config.yaml
train_examples: 195000
image_size: 48
horizontal_flip: false
color_jitter: 0.2
encoder_kernel_size: 3
encoder_stem: "deep"
decoder_norm: "groupnorm"
decoder_activation: "gelu"
decoder_widths: [32, 64, 64, 64]
decoder_blocks_per_level: 1
init: "orthogonal"
beta2: 0.999
batch_size: 128
lr_schedule: "cosine"
final_lr_fraction: 0
Rows from block 10 of the encoder of a small image denoising autoencoder, named by matrix and row number. Rows with one number belong to one channel. Each number is 50 + 15 x the weight over its row's rms, rounded and kept within 0 to 99. All counts start at 0.
After each channel's rows are labels from the 100 images, of 14976, where the channel reaches its highest value: "colour at peak" is the nearest of a few named colours to the mean colour under the peak. Only what is clearly more common there than usual is listed. The data: simulated telescope pictures of galaxies.
# convs0: first 3x3 conv (encoder.blocks.10.convs.0.weight, 336x192x3x3, each kernel summed), inputs 0-191
# convs1: second 3x3 conv (encoder.blocks.10.convs.1.weight, 336x336x3x3, transposed, each kernel summed), outputs 0-111

convs0.241:34 50 50 51 67 49 50 47 89 49 51 60 84 50 47 42 61 37 24 66 58 50 51 53 50 49 51 52 00 43 52 49 56 55 54 64 62 47 49 50 48 52 52 52 63 50 78 83 64 50 58 36 41 55 50 44 50 65 50 66 45 45 50 80 53 50 50 46 51 51 51 53 52 38 58 58 59 49 51 52 51 56 61 47 50 51 58 31 17 50 50 50 50 48 50 82 99 50 52 47 39 52 33 54 47 36 50 52 73 34 00 40 47 53 45 49 55 50 48 51 49 62 36 39 49 50 21 50 53 47 50 20 50 94 50 41 59 52 55 52 58 55 49 54 51 47 50 44 74 59 48 50 43 42 55 86 50 50 38 14 48 51 50 59 46 39 44 44 64 50 68 51 54 50 32 49 48 43 59 49 54 51 53 50 22 50 34 57 50 44 51 53
convs1.241:52 53 45 53 49 35 48 68 45 63 99 51 67 53 44 48 51 19 42 48 32 50 53 45 35 48 52 42 51 47 50 71 49 66 36 51 50 37 51 36 56 45 50 50 43 62 31 77 29 50 28 49 47 51 51 59 45 53 01 00 77 54 58 50 50 61 54 66 53 49 51 55 45 47 43 51 15 31 47 00 61 44 43 52 52 44 50 39 32 47 48 34 48 40 36 48 46 47 66 55 43 51 35 44 42 45 50 51 75 50 47 35
colour at peak: grey; brown

convs0.151:00 36 55 53 52 51 50 53 49 38 50 48 62 50 26 73 48 71 46 34 58 54 42 50 62 30 50 51 09 68 58 51 20 60 39 79 57 52 52 52 58 67 50 50 54 50 58 39 41 56 50 61 24 54 50 83 52 63 51 50 46 48 50 46 49 51 54 51 57 48 51 43 64 56 55 77 99 48 58 73 50 63 61 62 53 50 05 76 62 51 58 50 50 50 52 45 63 62 60 37 38 52 67 66 51 69 50 34 49 47 99 76 53 60 50 48 32 50 48 52 51 56 54 50 22 64 50 50 50 00 63 80 55 60 50 36 45 65 52 44 51 50 64 46 50 62 50 47 49 42 89 50 50 63 56 44 51 50 50 86 55 63 51 45 60 50 42 57 24 54 65 42 50 54 71 56 51 54 39 51 48 16 49 53 69 57 73 27 50 52 32 31
convs1.151:58 53 43 66 47 50 53 66 53 53 52 11 42 33 57 71 41 46 00 51 52 96 55 37 57 58 41 64 51 32 51 45 53 54 52 51 54 04 48 49 57 50 71 49 52 51 51 53 49 42 46 48 63 47 47 43 38 31 58 50 72 51 60 73 45 57 46 56 50 50 50 51 61 27 45 50 42 43 52 29 48 45 40 50 51 47 38 44 29 77 44 00 37 45 49 50 58 50 48 53 50 09 35 53 51 11 49 50 50 36 47 50
colour at peak: brown

convs0.300:43 68 43 50 49 50 50 54 68 32 49 39 68 50 37 27 45 41 57 26 61 50 46 52 89 73 46 47 33 54 22 52 71 56 50 17 43 55 56 48 49 70 50 50 42 50 36 50 42 51 49 50 46 57 50 54 50 84 50 69 43 49 59 75 48 50 44 58 51 58 48 65 49 53 42 48 41 30 57 11 35 73 42 59 34 51 56 55 58 50 52 50 51 50 85 62 09 84 64 22 57 49 53 46 77 70 52 54 00 50 92 06 50 57 50 76 17 50 48 51 50 42 61 43 63 57 68 50 50 58 47 16 47 50 51 45 30 53 57 47 42 48 56 73 50 66 54 70 33 78 49 50 50 46 35 53 50 54 43 43 67 47 50 00 49 50 10 50 58 52 38 48 51 50 74 51 49 73 43 50 49 48 48 50 41 51 39 40 50 26 59 53
convs1.300:51 57 51 28 40 50 99 49 55 55 43 40 50 60 50 55 49 62 59 76 50 48 67 50 55 62 77 18 50 47 57 93 53 46 48 99 50 55 56 50 51 65 51 48 63 51 61 67 57 48 73 59 46 61 50 57 54 67 49 61 50 48 37 40 59 52 53 53 52 62 70 25 55 44 68 49 53 52 55 59 52 50 58 51 46 38 40 56 50 32 50 56 50 63 53 52 50 50 70 54 59 38 39 58 10 50 50 50 52 51 63 64
colour at peak: brown

convs0.108:48 54 32 50 50 50 50 99 51 53 80 50 47 50 51 56 40 43 99 46 50 50 49 49 25 56 50 50 51 51 56 51 50 59 50 49 84 50 50 50 44 50 50 50 45 50 44 50 54 49 52 50 46 50 50 49 52 50 50 59 51 47 50 52 66 50 50 50 50 51 43 50 51 50 50 54 49 51 50 50 49 50 81 50 50 48 50 56 52 50 53 63 50 50 47 52 50 50 50 48 40 49 50 32 50 65 50 47 42 49 47 46 56 50 50 50 50 50 50 50 50 50 53 53 51 50 59 50 66 47 49 62 47 53 50 51 51 47 51 30 46 57 49 67 50 51 50 47 99 42 50 50 50 50 49 36 50 44 00 99 50 50 50 50 50 51 49 45 50 46 53 56 09 50 69 57 44 47 50 50 51 48 69 50 50 51 53 48 50 23 58 51
convs1.108:91 49 53 51 45 49 51 50 74 35 47 49 59 41 51 47 51 28 40 49 45 45 66 49 50 53 54 51 50 00 53 43 37 51 49 49 48 20 35 50 53 51 37 00 46 50 56 50 50 30 60 77 48 33 51 50 39 46 51 50 46 48 51 54 50 72 51 53 51 47 55 62 54 31 49 45 45 49 78 33 41 37 44 48 50 50 48 44 46 45 27 50 48 52 50 54 52 12 49 54 56 43 43 57 47 24 49 50 48 50 49 52
colour at peak: grey

convs0.27:37 46 54 50 50 50 50 34 53 55 52 46 99 50 44 44 48 50 22 43 50 50 34 75 50 50 50 43 26 52 33 49 37 37 57 57 15 24 50 50 47 77 50 50 57 50 52 49 99 50 51 50 68 27 50 30 50 55 50 48 71 50 50 47 52 50 50 47 50 50 52 44 51 34 52 62 43 99 46 35 52 55 49 45 56 52 83 43 51 50 36 50 50 50 57 38 43 56 50 47 20 49 33 49 53 31 50 50 48 52 80 49 52 51 50 45 48 50 51 46 50 51 62 62 70 61 49 46 50 73 52 53 38 53 50 38 31 55 48 50 38 52 50 38 50 55 50 22 45 45 43 50 50 47 97 51 50 52 60 41 45 50 50 47 27 52 19 52 27 49 72 56 58 50 49 47 50 48 49 48 40 80 52 51 36 50 55 00 50 51 57 44
convs1.27:53 50 42 34 94 48 55 83 32 43 53 48 52 52 48 67 48 50 49 71 50 51 44 37 47 48 40 91 72 38 49 54 49 53 42 50 50 47 50 50 81 99 50 49 36 51 44 61 44 51 25 47 50 53 49 00 50 53 50 33 50 46 53 57 49 52 51 52 63 44 24 68 54 49 38 26 50 52 14 00 57 46 45 53 52 50 50 23 45 45 51 51 49 48 53 55 46 50 45 48 47 91 47 36 54 49 48 54 62 50 44 48
colour at peak: grey

convs0.154:50 26 71 50 75 50 50 47 54 45 50 57 43 48 56 46 62 99 39 56 49 50 81 52 50 50 51 49 07 57 49 50 62 47 69 93 54 51 50 50 50 44 50 50 56 50 32 52 50 50 48 50 50 55 50 84 50 51 50 45 65 52 50 67 50 50 50 50 58 48 50 42 53 48 52 33 48 29 51 56 49 51 48 50 79 50 54 45 70 50 52 50 50 50 47 28 57 52 51 56 79 46 51 50 51 37 50 59 51 54 72 95 88 55 46 52 50 50 50 99 50 47 72 47 52 75 56 48 50 84 54 42 46 64 50 47 65 46 66 49 56 50 50 30 50 57 50 50 42 67 72 50 50 52 68 44 50 48 58 34 51 49 50 23 47 50 29 41 34 41 60 93 53 55 41 69 50 87 91 54 57 57 50 50 48 49 56 70 50 56 58 40
convs1.154:50 66 46 63 46 49 48 83 50 49 57 46 49 49 52 47 47 43 44 48 52 57 50 46 46 35 54 64 66 46 50 49 59 46 43 50 62 31 47 50 50 49 72 50 49 49 82 60 45 50 41 50 30 36 42 50 53 54 48 47 60 43 93 59 23 50 45 50 54 56 57 50 42 56 61 51 45 28 57 46 49 56 45 56 55 55 71 49 59 99 33 47 44 50 48 53 94 50 51 60 45 50 54 25 55 48 50 55 50 33 52 06
colour at peak: grey

convs0.276:75 00 56 50 50 50 50 47 68 39 38 40 60 48 65 52 66 50 45 95 57 36 52 50 50 59 50 28 05 45 56 49 48 10 36 44 57 43 48 50 50 50 50 50 52 46 35 85 54 50 50 50 54 43 50 48 50 47 46 39 46 37 50 58 36 50 50 45 44 51 51 40 44 50 47 52 46 42 39 56 50 50 40 48 41 49 59 46 24 50 51 41 50 50 49 50 51 35 50 36 28 55 48 47 51 59 50 40 67 52 38 50 38 52 50 46 45 50 49 50 49 48 56 46 52 98 39 38 41 49 48 91 45 50 50 50 43 95 46 46 52 44 50 35 50 17 52 00 60 47 64 50 50 51 48 49 50 62 37 45 48 48 50 50 31 41 48 52 17 47 53 50 47 44 51 61 50 42 84 45 49 57 45 21 24 49 52 50 50 49 44 50
convs1.276:50 45 37 43 52 34 51 98 50 52 64 42 86 48 41 46 49 26 49 69 50 54 58 34 41 50 64 54 56 61 50 48 53 55 24 50 50 48 49 48 76 52 56 60 43 65 50 55 50 51 28 59 51 50 50 50 51 50 40 50 55 59 56 51 53 51 55 51 72 62 53 57 46 51 47 51 46 41 50 46 51 98 40 41 50 50 99 35 48 53 53 49 38 50 47 47 50 50 53 54 58 50 76 46 53 44 50 42 49 56 45 46
colour at peak: brown

convs0.0:74 53 41 50 52 50 50 51 50 45 50 57 44 50 68 34 44 46 51 28 50 50 51 43 49 01 50 65 42 32 49 50 43 52 58 45 74 00 50 32 53 55 50 47 35 50 45 53 52 50 87 50 43 43 50 27 54 61 50 46 49 36 50 43 50 50 50 50 65 65 48 54 50 65 46 24 49 41 62 45 50 91 46 48 48 50 07 63 65 50 50 53 50 50 36 24 58 51 50 46 45 77 46 63 53 64 50 40 40 58 56 47 99 52 50 64 46 50 51 52 50 53 69 34 67 26 59 50 50 58 52 44 39 40 50 45 56 46 54 49 22 51 32 73 50 58 22 46 26 47 47 50 50 48 54 51 50 50 46 00 79 50 50 48 30 49 59 47 51 29 41 90 54 50 99 58 49 62 53 50 61 65 50 40 44 50 55 65 50 49 61 99
convs1.0:50 51 51 52 47 51 50 51 54 74 49 47 45 52 42 48 84 46 43 53 51 51 50 49 51 58 26 28 52 44 51 39 53 52 51 46 65 00 62 53 51 51 51 49 58 50 52 53 51 50 69 66 63 47 52 49 52 45 52 50 47 49 50 54 50 50 49 47 85 49 35 51 50 50 53 50 50 37 51 68 55 51 65 68 51 49 53 51 52 84 93 50 99 55 51 53 45 50 50 61 50 55 50 49 50 50 57 47 50 41 00 54
colour at peak: brown

convs0.275:47 46 44 49 42 50 50 44 50 52 44 30 55 50 31 53 50 86 58 38 51 41 75 41 43 46 64 52 47 57 45 56 30 35 45 42 51 37 50 69 42 57 50 50 49 50 63 39 45 50 42 49 45 37 50 47 49 73 49 31 70 49 50 65 50 50 50 47 46 51 37 48 50 16 56 67 40 60 28 29 65 44 34 49 49 49 33 34 35 59 51 50 50 50 46 33 24 40 51 55 46 51 00 48 50 44 50 32 52 44 99 47 48 43 49 47 49 50 50 47 49 51 51 37 54 47 72 32 48 47 63 63 40 65 50 17 52 51 40 49 48 50 45 37 49 16 50 42 37 27 41 50 49 21 41 44 57 46 08 01 49 50 50 31 47 07 00 52 61 39 51 41 56 50 15 43 56 48 40 49 07 67 50 50 47 62 32 50 50 52 69 35
convs1.275:37 48 41 44 40 48 48 51 53 41 44 16 43 51 46 50 26 44 53 34 51 49 56 49 51 59 40 60 40 38 43 62 11 45 53 47 45 65 80 62 41 49 58 26 59 45 46 47 48 42 50 49 82 52 43 51 80 53 66 49 31 73 37 52 46 42 49 42 74 50 55 41 73 44 54 51 45 48 14 80 48 41 53 58 57 51 48 32 54 71 44 68 63 52 35 50 51 54 41 49 44 47 37 66 43 57 53 33 27 38 42 55
colour at peak: grey; brown

convs0.328:47 55 47 51 52 49 50 60 52 49 49 47 50 50 48 36 50 49 61 37 48 52 55 56 52 49 53 60 41 46 55 54 50 58 55 46 53 49 51 52 44 50 50 50 50 50 49 57 59 53 45 51 47 51 50 43 54 99 49 48 45 51 50 50 48 51 51 15 94 52 53 51 70 44 50 72 55 40 52 58 49 99 58 44 99 50 44 39 42 50 53 49 50 50 50 45 68 51 51 57 48 37 50 48 47 58 50 45 29 53 66 45 72 64 50 51 52 50 47 99 52 48 53 49 49 50 63 50 49 56 49 09 44 50 50 51 56 52 59 46 51 49 50 51 51 61 50 50 58 47 59 51 52 51 50 52 50 51 49 52 66 51 50 64 53 50 52 52 64 47 39 53 41 52 60 84 51 52 70 60 51 53 48 51 53 31 71 51 50 51 48 50
convs1.328:51 50 49 62 38 54 60 53 69 78 51 51 51 46 50 49 50 47 50 51 51 49 48 50 50 51 52 49 60 62 61 61 51 50 48 51 53 48 57 52 55 50 69 68 45 51 77 61 49 53 55 99 52 20 50 55 44 50 50 46 59 37 54 52 46 52 78 50 58 58 99 53 52 54 72 50 50 49 54 60 54 55 50 55 48 50 51 34 61 50 39 44 47 48 53 53 47 50 62 99 53 53 51 31 55 50 50 49 51 50 58 48
colour at peak: grey

convs0.149:42 00 01 49 44 50 50 48 53 58 58 30 53 50 35 90 33 41 43 60 52 49 50 48 51 51 49 66 44 49 50 56 14 46 59 52 46 58 50 50 44 44 50 50 54 52 57 51 05 50 76 48 47 58 50 48 49 61 50 62 50 54 50 49 57 50 51 50 49 49 40 46 61 48 56 54 56 55 45 57 52 46 49 34 46 49 19 35 37 50 48 51 50 50 51 57 51 47 54 45 51 37 53 77 18 52 50 50 48 33 12 39 48 50 00 38 25 50 52 45 45 50 46 56 22 46 12 49 51 18 48 24 47 47 50 46 53 39 35 50 46 56 51 45 49 32 50 53 36 46 56 50 48 52 50 45 50 48 36 50 44 49 50 42 48 47 00 51 05 34 50 52 50 46 46 05 40 41 38 44 52 19 54 48 24 51 33 53 50 49 29 42
convs1.149:55 23 49 64 63 59 36 42 45 07 49 40 64 48 50 43 47 48 35 48 49 52 47 51 49 50 48 42 37 48 50 22 57 54 52 51 50 44 99 52 42 20 47 45 50 50 32 42 47 47 30 24 45 43 50 57 51 48 49 50 51 40 47 37 50 48 43 55 52 53 34 55 50 45 50 77 19 51 29 54 52 50 57 50 57 73 19 58 50 47 58 28 44 41 67 48 45 32 44 41 66 46 33 53 40 41 50 43 43 53 62 48
colour at peak: grey

convs0.18:32 71 26 49 49 50 50 73 55 45 50 49 43 50 39 52 52 49 54 30 43 42 50 35 32 48 50 65 44 33 12 30 51 48 48 47 40 43 50 38 48 51 50 50 44 50 52 49 57 49 43 49 21 50 50 32 47 45 46 52 59 50 50 48 31 50 49 50 49 26 44 50 45 46 48 46 50 40 41 46 48 48 46 50 48 49 49 56 51 47 40 50 50 50 29 56 46 50 48 53 50 47 50 37 63 43 50 20 31 23 49 00 48 63 54 35 51 50 13 50 37 41 53 44 76 40 99 48 50 53 47 40 51 49 50 19 48 43 27 48 44 50 29 71 19 44 49 50 56 22 50 48 50 40 47 46 50 41 37 49 39 45 50 03 50 49 52 40 50 50 48 34 47 50 98 75 50 46 50 50 52 51 48 50 57 48 56 51 50 49 52 49
convs1.18:44 49 67 50 50 51 51 50 51 51 48 70 40 50 49 50 49 62 49 50 55 52 47 52 57 50 50 50 51 54 21 50 51 40 53 48 39 51 53 53 50 50 59 50 46 45 52 45 62 49 52 50 54 62 54 51 48 59 49 49 50 49 51 50 47 00 54 50 49 55 50 50 59 50 52 49 53 22 50 61 50 50 67 55 45 60 08 52 60 50 59 50 42 55 50 50 42 50 52 50 52 49 50 62 19 56 50 50 50 50 50 51
colour at peak: brown; grey

convs0.245:49 43 34 50 00 50 51 51 50 64 57 29 42 38 39 48 52 51 53 59 56 50 48 50 50 52 50 58 45 21 80 41 51 30 00 51 49 52 50 52 44 47 50 50 49 50 54 36 61 50 47 50 46 55 50 52 50 50 50 50 18 14 50 53 63 50 50 43 37 49 50 46 50 00 48 55 61 50 49 52 51 50 37 50 50 47 37 22 48 50 52 50 50 50 53 49 50 50 50 38 48 53 60 51 09 36 50 51 50 66 43 68 49 29 47 50 51 50 60 49 50 50 50 64 42 89 82 50 55 55 50 25 55 51 50 43 36 51 49 10 51 56 50 50 50 49 50 44 49 45 55 50 50 52 50 49 50 48 43 19 51 50 50 47 00 50 54 52 38 11 54 67 50 50 33 48 50 50 42 50 50 51 63 48 50 48 31 56 50 50 31 38
convs1.245:50 36 50 57 53 62 64 55 49 50 51 42 77 42 43 60 56 50 50 80 50 50 25 49 47 49 45 51 51 48 50 36 50 49 50 71 50 50 50 50 55 50 50 36 49 50 52 52 50 47 48 52 50 50 51 51 99 49 50 43 51 46 51 50 50 50 52 50 64 51 52 68 50 47 54 51 50 50 50 49 50 48 50 52 05 55 50 43 38 69 25 15 50 50 53 63 44 50 62 63 50 50 50 50 31 50 55 38 52 38 47 48
colour at peak: brown; grey

convs0.234:76 40 57 53 53 50 48 73 41 28 58 52 44 50 52 63 41 99 69 31 47 57 44 45 42 50 50 49 55 49 52 51 48 91 59 56 53 76 50 47 52 62 50 50 42 50 89 61 49 50 58 50 47 49 35 84 51 34 50 51 26 49 50 29 53 50 42 50 59 50 62 53 70 52 44 54 50 43 91 55 45 51 53 29 50 68 55 63 91 43 51 51 38 48 48 54 60 51 55 27 76 70 61 60 37 95 50 02 43 41 90 99 96 38 49 65 58 50 51 40 51 49 43 47 49 48 25 52 53 49 54 68 50 53 50 40 47 52 89 52 52 53 50 33 51 54 43 50 34 61 24 50 51 49 52 48 34 66 72 57 80 46 51 32 53 48 52 49 61 79 36 58 21 63 78 67 50 56 41 56 45 40 52 50 46 43 48 52 50 49 64 76
convs1.234:74 61 52 55 71 50 46 63 76 41 47 40 48 54 99 79 51 37 50 50 34 54 78 59 44 52 48 49 80 28 85 40 50 46 51 52 42 45 54 47 51 55 42 51 55 50 69 47 49 50 69 45 49 55 34 47 55 33 59 39 77 46 64 81 50 48 56 53 30 51 44 51 52 50 64 42 44 22 83 34 47 50 70 50 66 50 50 47 46 57 41 33 50 50 52 49 75 52 48 49 49 52 41 58 49 26 50 48 36 34 50 53
colour at peak: grey; brown

convs0.102:57 50 84 50 44 50 50 40 50 52 50 52 51 50 50 41 50 54 40 58 45 50 50 52 53 56 72 45 47 48 50 53 50 49 47 53 61 50 50 50 44 44 50 50 49 50 48 99 44 50 31 50 49 00 50 46 51 52 50 53 31 52 50 51 49 50 50 44 59 52 50 44 48 53 51 54 50 45 53 53 66 50 50 48 58 48 52 50 48 50 52 50 50 50 50 58 99 46 49 49 30 46 22 50 44 56 50 54 83 53 53 46 46 48 32 54 48 50 50 69 50 60 54 52 49 45 50 50 50 46 55 60 45 50 50 56 62 49 53 50 55 50 50 61 50 52 50 09 21 50 38 50 50 51 47 51 50 48 31 45 52 50 50 61 50 50 38 51 44 49 55 51 50 50 41 51 50 57 77 52 50 50 50 50 51 48 44 56 50 50 52 50
convs1.102:52 47 36 51 46 50 51 51 50 54 54 56 65 51 41 32 50 49 50 49 51 46 52 46 50 50 55 54 59 67 50 50 52 50 33 47 55 50 13 51 50 48 96 72 63 51 50 58 50 53 48 50 53 49 50 51 50 50 00 49 60 47 64 54 47 51 50 51 58 53 56 59 53 52 52 50 48 47 50 48 55 50 32 46 50 47 51 50 50 49 39 50 48 44 49 51 50 50 50 52 31 46 53 40 52 50 50 49 50 50 50 47
colour at peak: grey

convs0.162:51 21 47 50 67 59 44 61 49 44 50 67 50 49 34 63 65 61 54 57 51 57 29 26 43 50 26 52 35 54 43 54 52 79 50 53 44 47 53 41 59 51 50 50 51 50 80 18 37 45 42 50 43 42 44 41 76 49 45 50 62 57 50 51 51 46 40 59 65 49 49 50 84 52 66 37 42 43 39 64 36 31 72 14 33 50 57 43 37 47 50 50 50 50 69 48 33 49 53 15 11 69 52 66 33 48 46 46 62 27 62 55 45 38 55 36 66 50 50 37 50 45 47 37 23 22 34 76 51 48 58 53 58 36 50 20 30 54 56 55 39 50 49 52 52 31 40 48 55 38 57 50 48 73 51 53 50 74 47 91 46 50 50 48 50 63 00 53 07 70 52 54 48 52 50 49 35 52 45 47 50 51 50 93 51 54 42 07 50 57 52 36
convs1.162:26 48 69 25 66 54 45 51 45 47 26 42 41 50 99 54 52 62 50 50 50 60 49 52 51 49 48 48 90 45 49 57 99 49 43 53 50 52 53 53 55 37 66 42 50 50 36 49 48 48 41 24 47 27 50 50 46 54 51 51 47 41 30 49 48 49 37 48 48 50 28 49 45 47 50 51 50 35 37 54 50 36 47 53 51 54 41 57 38 53 65 55 99 51 54 50 50 35 53 56 48 52 44 49 47 48 62 57 44 63 51 58
colour at peak: grey

convs0.97:49 35 47 50 50 42 50 49 50 51 50 48 52 50 53 42 47 57 45 52 50 50 69 57 48 53 55 49 43 44 51 51 49 34 49 50 50 51 50 51 49 52 50 50 53 50 56 83 64 50 51 50 50 34 50 45 51 80 50 50 46 47 50 52 49 50 50 03 99 50 50 52 44 50 50 61 07 51 48 49 53 72 51 00 79 45 55 48 37 50 50 50 47 50 50 59 55 45 49 56 27 52 19 46 49 52 50 63 72 37 58 48 54 55 50 52 47 50 49 99 50 49 57 52 49 49 50 49 50 53 52 56 49 50 50 38 63 54 51 50 52 50 50 52 50 45 50 32 53 48 43 50 50 49 50 48 50 47 31 47 50 48 50 58 49 50 43 46 51 49 46 49 46 50 42 53 50 50 75 58 50 49 50 50 51 37 52 55 50 50 58 80
convs1.97:50 49 50 51 49 50 50 55 51 54 51 50 72 44 52 44 50 48 51 50 54 57 54 47 50 50 81 77 50 65 50 51 59 51 51 51 52 50 44 51 49 44 53 82 52 50 50 54 52 57 46 57 54 49 50 50 50 50 00 35 63 50 58 54 50 50 50 50 59 62 99 55 49 59 50 54 44 50 50 64 51 52 49 50 53 50 50 47 50 25 47 57 44 37 41 52 50 50 49 83 32 50 53 47 58 50 53 49 51 50 50 50
colour at peak: grey